A small spectrogram enhancement model, trained from scratch: log mel input, batches of 64.
Rows from block 3, named by matrix and row number. Each number is 128 + 24 x the weight over its row's rms, rounded and kept within 0 to 255. All counts start at 0. Numbers have three digits each. After the name is the row's rms in percent of the matrix's.
# conv: 3x3 conv (model.enc.1.1.conv.weight, 96x96x3x3), inputs 70-79, a 3x3 kernel for each
conv.0 092:102103104104105106124123127155157130146157137126112114109119105137150144067056088123124113154164136092091076127146126147152140099105116127121105137140148076085108126133101138162147093083077101114132141153147086072105098115094128144129098097093091112130149161148089081117
conv.1 134:120128118118135134142153153113119120111113132102098130084123137113145147086108107114178158095157139073140129138140126130125131140133142117114081140130115151126141121128148139141145137106089088105069116121132116107141112111102114113123102102100112110107139145131091104110
conv.2 080:114105101108098099122111116140148121130142105112116084153152122141158115133137094164187116148164102150155112167213167150168139170190157159163187158148158129127114151162143118148126152162121162153126149152162131134147132168141123151141137163141135164128124176163138141142
conv.3 086:137153157114114123098081102159168126174178132131142131155132100135125123153094126160134143124122113121140132149155114140146096132147109138175099141166104124145120158159135120136157131087132165179105132155103085111074182097126167095096162138113150163108121162108091116069
conv.4 093:133150149126136139101105108128157130140160141102099108138145155109143161139156156173201196137185158097138128148185168147163141123120120119175128141160142173136156158160160124151159119133127147184112111130094117115079218188137178143101164148126160166137115158126105107086
conv.5 114:147150145138138137126128126113113111119119117110110108092086076123114107118107096165155153150145149146143145152147145119118110138135128127125132122123129127128132145131132142136132144138134104098099103088092097083095119120119127125116137133125075067072072076068085077089
conv.6 094:127131108132133120147150147112117110130146118144153119115110079152136103128125090142117048148136092122127096193194172136148135137150137126123125132129124133128115129148137159149138118135131136134108112103082108118118115132122120124100111098093099099073112124092112138125
conv.7 069:121108097106094084094080062138134124134128103127130080120124095113123080155177149156157095138119089144149110175186154101119093165182147105140214102120154144143116138155099116130074134191162163143118112125121127148158137144122115105084154148118114139086108129097156182160
conv.8 115:121137116121140118123147124149134150150117127152132123136140133130120073125124080132134099112086123120086102128060073116081105108093110136059094120050073131079067134143109134142093124134110162120118135109117136140111128122143136114144129120146154142103150137078156139094
conv.9 085:108112121102099104116106117152139134155158134119106102110125125142181162113122143124107115152159153126161166116099088154148143125133136131120121157162136105112085103114111120150138099132143153148175195206187110099106129099133164162161133132132148156173166183153112127124
conv.10 096:109113122124126131130126136157151139145155131107093103121112120124159163064075094130124131169191175099122117127142132146151142096083086130130118138153143050076100124116125124166177080080095129129154170183173104091086139118123165171163127125119122125152152182170094091102
conv.11 096:114126133106119126115121144128131130128125124116097110116154156147176195096103110131165173148175173085110117142164152138124113104078083113136121150162146127090110136165159152172190136113104115147137135146122101091088190176148187162134116094080130153153162190172094099096
conv.12 082:112106091114106096109101090127130120126136108122137096104108080115116087142150143152157094141132108126134119190205184103128111149183165111142180110130142134142119143153099135126099130159148137114106105103105119134163133150129111107097130132121103103087109117101125164161
conv.13 098:122088096130082106126074125154144129139116123119093105135102116131137148110107128134131144124128128076099126128157128097126117081086100107135124123149143135136152162089132135120154098083112136121111114127157123088125124127105124133140114117124111103133100154173098127123
conv.14 075:138137146119116126109101106117131112157166128146164117149153129135147118168186162171187145127121097175180157171188144112128091179192158125152174118145138153171133161149124112117075172194157164154139150161189144168174159148142139111116180182169154178140121156135155173155
conv.15 093:138137143113113114100096103138136137134139131106104103108114125135143143106100106141125143139144134116130131133119112119118116106110112130108123125127124078094068156137141131129128123108112117120136157155162086079099121111137128136144107122130145131148126127120086088090
conv.16 118:139149134121124109125126112130134107139124109169132129103167102101109090145088077116173144107114109163116139126131133134094118156069129114110099130056071188016091147166127149102100176090090133127110131109127155131149162163098115118097112124130111158118091118108106120140
conv.17 085:131137134135137128124118115121136102118145105100091097107115108136144122064055073120132124146168147088097092139150143172170158087088096131124118146144146100103114129135121162178167096070061097114112136155123087083107103118114144151139099092098093114102142160123094088107
conv.18 074:128123114116112107095092082124116114150154128149168121106102096125124099143173144122133092130118106152159129167167153106122102169190162117125177109131148157169122133130116152140100140193184150124115108111105138161149126123114113091087145147125120126099135139109153187154
conv.19 086:116116116119117117120112115146150116144163135110097110096107083138156146063065101124132120166184153083085075132151127151152138073077087129120097144153158068078103126128102148169153087071070106119128163168140092078107101119103141153135100095098100114123164171143084076107
conv.20 090:109133134084101114070073092112128137124136147123130138094141172105145156121153150120179188080115126087115129118139150122120117143124105080101105100105111165158160144164185127139157134159170142165136139135109169151126186168167178139129136098086163151174140154139152148124
conv.21 099:083100129123137158122135167132125124152130131159142150111139129083116109081106099092112144113082085093119141112125130115118103113120117058097065083129098090160144154109110134104130128092092117095102127104157154148152142145139127095108103081083137090151088114171126150118
conv.22 087:102085089119099103132116120178163149134139136125141148134107159130122145149136139153145132187178125158165122093145178112147148139150150153183137144173127151158145072098139076091119103092127145113120125092118151145157107133126132138096186179106107126099078114120129157169
conv.23 115:121133133133133149148145168152149145129121124121111127107089112113112126087101118121124125104134134079140141143131119152132133104084098136126121151131122134095110119090122123107131114084105119128116125138119113094088113107098125118108116115111110110100131144119127116103
conv.24 128:086081104097088089148141121151145138136169131144156148148181150121128113055077093118103096130150133137164131121131125144162160123147128077092139088145138071094114140175127126122121130131125096110139146182159106118141142126112157161133132128105135164162157125149103121166
conv.25 079:105095117099083100093066083138140149149161167137162160179166129155148102139140073152185177098096116147141108144173139124130115154153104110115097122121070140156100192195125073107069074091051142127146119129159144157140159164183116109176129125140156160159115146119123112122
conv.26 090:096099102124128122164160153138158142153190173153181171173160101170160124103104061138127080145154118155162135162177151137147115152153131052102080085116090126136124155139100152138133131118109156172137126153127120165155188179160198148122194141124179152119181161146137151142
conv.27 111:147135120137129125145135129134121124143146142148154156120118092130115073116119119130100106154130130126138132080073088070072094114127120096089100115135136057082102134128167128116126128137143103079123130131138122138143109105121117108110105096092095100135143142119126147148
conv.28 087:146147139155160153143150140143145126135140125109110107130140132131132125119118104151162157149157153128136107094109090127133122107108094117129122129137134136126135135166170132155165112134130114124108128138127114116109092117117086106105058064063101129125126152153104109111
conv.29 090:118121125122137139129142138106116133143130121160149128158171179173154119162098040134126120110105123135124110160152113120102107150129140069115120098089100148114109142158166159160145170153131166183142161171105164144118147147145137161151168175143155192164192162104164091123
conv.30 107:119111117107096105100081094130115105142152144128133137132068041111103126138107141142135127132154122125155142114095094110107092116137151155068078128140127111155134184107134137099155109100138130101103124168167134163135136115104129113109125155152132089129127172171147156110
conv.31 105:097088121136120137140116116117132127135158151164187171132134113131133126123142120062088103101140141112143129074126143100143125131146136100158105142147123145137135087141121104170149078158133124151124127155143163166133098127120083133135116162147119158160152196175145161158
conv.32 112:140139149115120113162155130113096112125141136165168159125150134092099113119140153114070111093130124110158144120122144128161168130160124088095151075135121072078099157130113102050078165170167081096152140170142088103125131108121134153101119130089107139144116084131110150186
conv.33 108:136148161128138151147138143122125121130154123129163140125203048152111044193064129150089153113070160133086135150075082137104126141141123114102117102122123095152120122174059135088096165051155135144123132136144117132128153112162154113141185149133125148093141101111150115151
conv.34 096:136146154131140139123133124154165163117138124126129133120125130136141134093084104135145144132147140087084087144152136167169155088082091138132134119122125077082094131135135130147150096094105144151158158170158104105110163154135153160139120120120145151167132155123117120113
conv.35 101:105121121116134120123130117157149161147164170151131141132131129144144148125119141125120127143144156098063061135142127150141141092075080122115094109142152075085112126152151101148158132131136104106136155171138118102107113107123116147134123133116121152158154169117123114139
conv.36 113:126129118135138131142146139134127134144141135169184154101080115132150148159203173096129113110110097127133134155167157142136128131134123117103130120115112145153114093077113118143154127179171132113134134146139143183154112120117131127145160159169105105119145188150168204175
conv.37 092:153156147160167160144151142137140124130138123111114111131136127130126119120124114155164152147155149124136105096105088122133125103113094127124126136133135136135138145164167143155162118139132112119110121130122112119110094117114085104098062067057102128123118140144105112111
conv.38 105:162161153148153146139150127152156140120134120096098093162186182148162144113120108181163149149144130119122117137150129105099091129130118155162141135149154124125121141188201094112125109123128120144132140156130112099095150136137131107114128098108140212192137161121089095087
conv.39 098:112117126130132122136133120100117123116125124104118113102116125131158160114157157076150185085127159055117129124102086159149142155139123134107115132129120128133117120110099152155151116146118096092098123115104144159146081066075132087090150110106099106116132152151134175163
conv.40 104:142145137127129120128130120130121119146163153129141122096115111116135125114146123102101078114127097144142108108105085134149147166182152095115104120145144137133131080098114085109118145170169101122122150164113117103095082092092089128089122133098104145138153128116110107134
conv.41 086:157130147159140145129110120128120141128110116138116097148118162155138139154127147148157103139143114127120100082114120124136128139144122099134160135139159124139146116102139125134142089100113155115166161165181166150115157162149193182173174169133116172153140207149112134111
conv.42 082:151152160130128130120103101145133110148162148108121122174141111145132097162128088166192167130140118136142108177197147147141126163144136121131090119126105142131134181185151108128118123115099120062101115108132139139128144158162093122151124160157082119112076115088103097108
conv.43 084:118117116107105107096088092134131117142153138132148139136113107144130105147126101122132115110104082146141108133145125129146135162167158135122093139136115170163158114104122080109115108127147138116147145138144157141127122135154100140155122157150109139149120133145138133151
conv.44 100:113131145122123110143123113158157131134159137135123128137144098137148145129088125139107115131147111102100085116101076114113125095117131114102073091120140040052144150153118146124119149097101086091101116152150107106144113080084128127100111109099127131130154137161102109157
conv.45 096:113117129147141139190167151144158132120164153125152145143142057125116111138085123126130093119153118119136140123134113113114117111101124075136095079111138119084153150153080139118114128073109123086081111121130150154183118112105117118103144146136097106085127111141166140177
conv.46 097:118131113117131116097110102140154145161172169162177181099121086118137099127159120073089064120122115105118127111087075118102095135131118047103063112124102134129132090120073105142124108152113137117120137111110135149149106094107086077107121116125139148153175156144148140150
conv.47 091:152156145160166160142149139136139125130137124110113112129137127129126119121121111155165152147154148125134106097107092121131124102110096125125124136133134136134138145164167143154162119137132110119107124128122116120113095117113084104097059069059102127120120138143104113112
conv.48 106:132139151127125138139128141145134137148145143165166171150129120126126127154091119144156147137148135117129111132127118132132131129130130145130129147142133122128135171158137146141139156093113139129123159157152135129127120134148099127140098117122151152127159161154139118121
conv.49 095:134143143129136127124126118153163147129149131114114115125124132142143143122114112119132142119135133089101105123136128148148135081085090119119114120123121089096094135131124129139133102088083118134133158178168110113122141151150143165156102112114139137146137153135119118119
conv.50 112:118128124114122117130136127114118111134134128141142137139132126145142134147131117143149132149153137169167142153152141146146142166168162142138135147142140158153156137141150142148155156156167135135127147137136143137131096113107116132120130137128140134125151143147143140132
conv.51 101:126105123135125147094111151150139133136126123117109097134141124134140139129142116163137139170118103171124094128134141136138153128103131155143158174137183131113165128140130092117138075110101077116075106126138105109086102155138132151135141135125069098122087128154076089105
conv.52 100:090054059102068073122095090138135120148152127154149112097141128096131110106146125109083095127126121134137127118158139117145114139155124077153140110177155112151147136143121112127109131169132051091095104122128119113135109123125118132132142149146071065102106099139125160160
conv.53 103:082098104076094105121134152164173136161179141121119116150153073154151056148151076138128058163167117167186166144154083149147103151146113109145092136154105141144113104151112114159130151189157132144106166178142135148131132126121144129130144123134124142101165177104182187133
conv.54 094:123121134124123132126125134156151129148144129152157142166164135132143133135114126122111130080075080068095051118129122108113106116118112144142127151140124150131122147156126094098097099090111148146151105138131095114113171149169098112122082110110132158128110122124108112114
conv.55 085:126125119115107112097089110125138141122127126123117120147134138146149149137132126144141152140133150127125113112110105092088119037064099133125114149136125144112099147117144129102138121086113110148118132160156101089113123092123115096131102097107132145131125153155105103140
conv.56 112:113125120112121114129134130115120112135138128143145138138133126142139134146131118142149131146152136170166142153149138145147138164168160144138135148141138157155155137144149144149155157157167138137130145139136145139134096114107116131122129136130143138130150145149147142135
conv.57 101:118127122112119111124128120124125121141139135147144142132128120142140136131126107138150134148154134173171139142138126145144140162159154134132129142141138150146157136144150142150159150150155127127119145135136143138131092108108113132125123132124132133126152150152139138129
conv.58 099:084087104095100113135142144145158135142166145138131127138162138140151124077095089124149121121149124111142125122134104143145129158165150127133117140151137127112103129150132122148134110166144112126113149184151148155141136143116138152144125143140146161140174178138137150142
conv.59 113:091094111094097118099111126139150155130138141161185175151134100138132107178138103159155131117104094119113102159180184130143137140142117127145153126137145119139136177183151116137103155136100097114102093130142104144128178200171105126116115122112121153092104149137145130134
conv.60 120:099111117125138132139143135125114109167159136138132113133148141125136150085099118120149135148163136179180153142146128172158142154145122155141133143144136149154182125165158142171192125149165128121123137125101114092070100127126131135106135125089117130129141125148109086111
conv.61 103:092083088101115123129154145124133172116134172147149158135123130143119151160134164160153132129134143145137147128130146123135142119124121139144168136124147153122122131146151122130151118131161124171159122170148126131135104163170093136132133141137127180112154158155158122178
conv.62 098:116133136104115110098096093137138134153144143165152162127156099133156124131182137144167151140136134118135130142114104132110122135125130121116124133132131131142138172147151149137143115144126142126110164142144142129133115116110118122138131139148158107127143153122122155106
conv.63 110:154157153131129134129127133115099106164150150176167152108077118145146131146148147131153124096111101151178153129103083144146134168171148141124129140130121155139128119095140123118133148144171150138130170181132166158117092089113122145153176200170144181107157180130154154144
conv.64 088:143144137129126122122123120132130125134127116166174146125114127128140138186196184135156128117111093149153140155175150158154147126130120169156163125130125144154134093088127121122128157163157130113116157133127147171163117124113141145138192201180123116127136146126177196190
conv.65 128:133137145131119124098088122153132140146119120130120129078108112132175144162127132099127116139112126127121114119067064123133145119136156140093147155130136129116152110086110130138146160073121130127132105140137120121100122090099141144152142153110105133137117167147125113105
conv.66 099:119121135124124137131132142164156145169160149175178165149158142128148138129147125113113136115117128135154136124122117119115111124127128134131124138134118143137115125141130104127126119139138196191202177196188136146148178173197152156170132142142172188171170176173143142154
conv.67 107:126147161108123134129136148170151132161148134171178176116113087116140108119140109109096093108130111106163130125095087146137134108111094142124119136132098113106093120102117135132140145127136152152127168186144107114092109086133126118141133126123144125110166154130125113119
conv.68 096:130133135125121123125123126115112112123118118154160139119135154114151145155176162078144121108108100136132131125140112155142137089084085129120123119122115126135112094122124114132120133145136126123158144150164117149150113117119134131131132139136124146176140167155155172171
conv.69 107:145154143128135122116120124137136132123137118099102104127129131137139133105100101127139139125137125099117106136139136142145133103114113129123117136133128118116121144139129143146140109101091105115123113140126105113122123138137111126128104112113110120123125136120113114118
conv.70 085:123129132130133131114109108152157141120124110112101105137132144169170181121111115128136141140148148087083093134146140166157148063063088136131126138141139092093098147137125148161148084076065139137167170198167098089111176166160169181175117108111145145166152181146109103117
conv.71 097:140151144132143129109115118129132122115136109095091099129127136146149151102092099127138141128142133089098093134139141146146140085090098132128123138137131110106111147141131147153146095089075109119136119143128095100116130143147128145143101103110116124130134154130106109115
conv.72 079:116123126117124124114116111154152139141155149156148163095112120087120124097101123117131115124144122075088089086117103150152138088078087133126107102124129074078106105119119084111116097081086132133140107121112093086089121105081130128106134126119126131159106131114107099106
conv.73 095:133131122131134127129144137139129153142141131174178154118104129084122118129161125135106140149103129136069115104102119094098102108123110131102097117101053104106023117087116112090109139112138176189136158158112125137111141158211150129154150120138157149101144133110144163116
conv.74 090:153151129164152139167154141132132124113112108107123114081082087108118095128153156151129115181129124143145152147149135107121133103142150131118114107125132130169144101122144116125138115155179147117126146122122145163148107114124113144154138180171098111099116133102133174157
conv.75 081:110105122112106123114119128128105143101087129137133152139110160122103164196128176169158198168141175164140163142147191119143176104135166186142161163136141186166146165141155140117137160118130118136212095109161131122135138154193060092133066105134113161172095124144139120139
conv.76 098:114127144125139151126143138154116113129104110125118114125079109132094135168121155143128109168139100186154100161111139120093127107083106165106132137112132144139135115109114139134123164159147112067125114089142134117139116107111114115120136135119099115072102144110113156130
conv.77 084:128120095132116093117100081158158153153158151124137126113095121169147142117133127115122104118112101122126119121123121104131135137160156123109141107115133153147152065087150117141150064144153119095108128116083163157145091111126104144155159182171107128127147153123123149158
conv.78 115:108128145124145154118136137145121111136116117137122128125109102117112125157141150131141112149157132149166129180126121158105111142098097151133141133136135136137133106145103128158125154163125119098155106092153122097139121104109097097101108122119106130094100141117113141129
conv.79 073:090098085128134135150153151137123134135132136168171161152126128114108123126149158135112114169143148131115137174165181127119129106107116096105113105135109109137113132126123146136135114130129162152183122110103110136133153126137165109084140112099131148120128142100134181133
conv.80 163:114128145114133154116138152158125119145114115146122123128126126133129135142123140127143107140151116144160111182121108165110099169104080119117126116117124117127127092162121124173123152167116106092154104096160122101160134108122122104121122111118113142101119157132127147148
conv.81 092:134134130121128125127129119101105174095112156123135151136130136121120144104129139158085126149086136148090125084111149088112130103109117144137132126140109104130084136117108119101107097116113125176164131167172128139154135132148125119133143109127130159127139164135110150127
conv.82 093:111100122112107132130114117110106155129118119172155126132104153147097103135108061115095106141077113124069094154154159115114103109107104069117128084110077121134066118119135140125142125140139162156192151118115127129097159129140168116110152109090136179131161160103155182080
conv.83 118:116121134130132138137135139159153087113130130094114158158144059139117112117109155156108102171141125141146127120116106113119105131132103114135141108141143074137132139150092131126113136118128173140100140115116129149164188129111187115102173123102169126090124114133128174174
conv.84 154:120137149120141156117139148151116109137105112137112120127126128132129135136123137144142115163156124167161110181112115172109110169100088126120128121122130124132133104165124142177128153162116095096145096103159116114159118094111110094112106098106115137097119159133124146145
conv.85 088:088073073097087102119111129145162168118139142146173156140124118151125118153149109137140148132122151117120159190207214117132125138166157091097121083091114126129130158143157172118123164134115138125087115113091131163146164188185156143126167148109130117102132116121137158163
conv.86 084:168179169158168159143154152144141140130134135133145151119117136093107135147147173151154166138131137133126109137118119153136137144136135148126127144121126162136137136108142123094134148096137142173187119143133121121111159153150145148141137144136138149163105116112133120114
conv.87 075:095100101113114121128122126156143137128140150173164180117111118084110131176160174122136120092127143035071113118126120119126152093111146149138113110121116106102114141138118056091098088085105142120133104087102118105104135110131083095111093121148133136137073108098124118131
conv.88 104:162184164160184167132163145121105109126106118129116109077104092106116114140131139122156134139159150154158142162092109130085110144097107179065108186093131208153137120106138140106159147100156170157179127134132129121119136137129118135141137146137136125105119126101097091109
conv.89 071:145138139157152154164156138134115114114112117129136131126104103136116101159140128141139122172147132140135109172187193110124127109126134144129145145141141155178147132125135149139148117110126191152190109081109136147148153158177115113143104116122115123132116131119129156139
conv.90 099:102114130088099118113124159140157150154162141194200172150164149132145103083089081124109131090095119105114145158156115163152124150150138129103105132104094126110102131121131127111110131105113162167110162153114126122114154163188158147164158137139164157118153143092123121119
conv.91 115:147131125151137127155144135135131129122126138107113135107097123090092144128129159139127143165145156135125134087100116147148146144138137148184158147177144104135123076107148077108153102134150107116146119112133130124139132108115128116134113119139084096124082106132110127135
conv.92 078:121125135131134144110113130134111125128115131115114134127093134102105125141128161130125153152152153123134110125096114142129156140140161141082112136092117140103119160096140148125134139093105175130160132128116140106099153100110157137132147144134150136160113112104133092109
conv.93 157:121139155123144160119141149153115112140106112140114122126119125132124135141122139140142112161154123169160112183114113167106107164097083124119129120121128125132130101162120143176125164165116099092148100098159117106158120100114108097113108102107115136093119155130124145142
conv.94 072:115123115115129117083095091137143134111137135121128139094120129106140154084100120138154141141148117097109099114142148159160159093093127141134120116129133088101153121142138122150153092096110153141137137145114127115117178170150135135118124121114119127155120161141132135133
conv.95 106:135140140141144141128130123136109119123102125120103121128126119135133131149135126152121137184141141187131116146115145140117147130099136116119118121127128138134141147151122165154130150126113103122117117151152137162157092088113095096115104096108116110095128139122135145120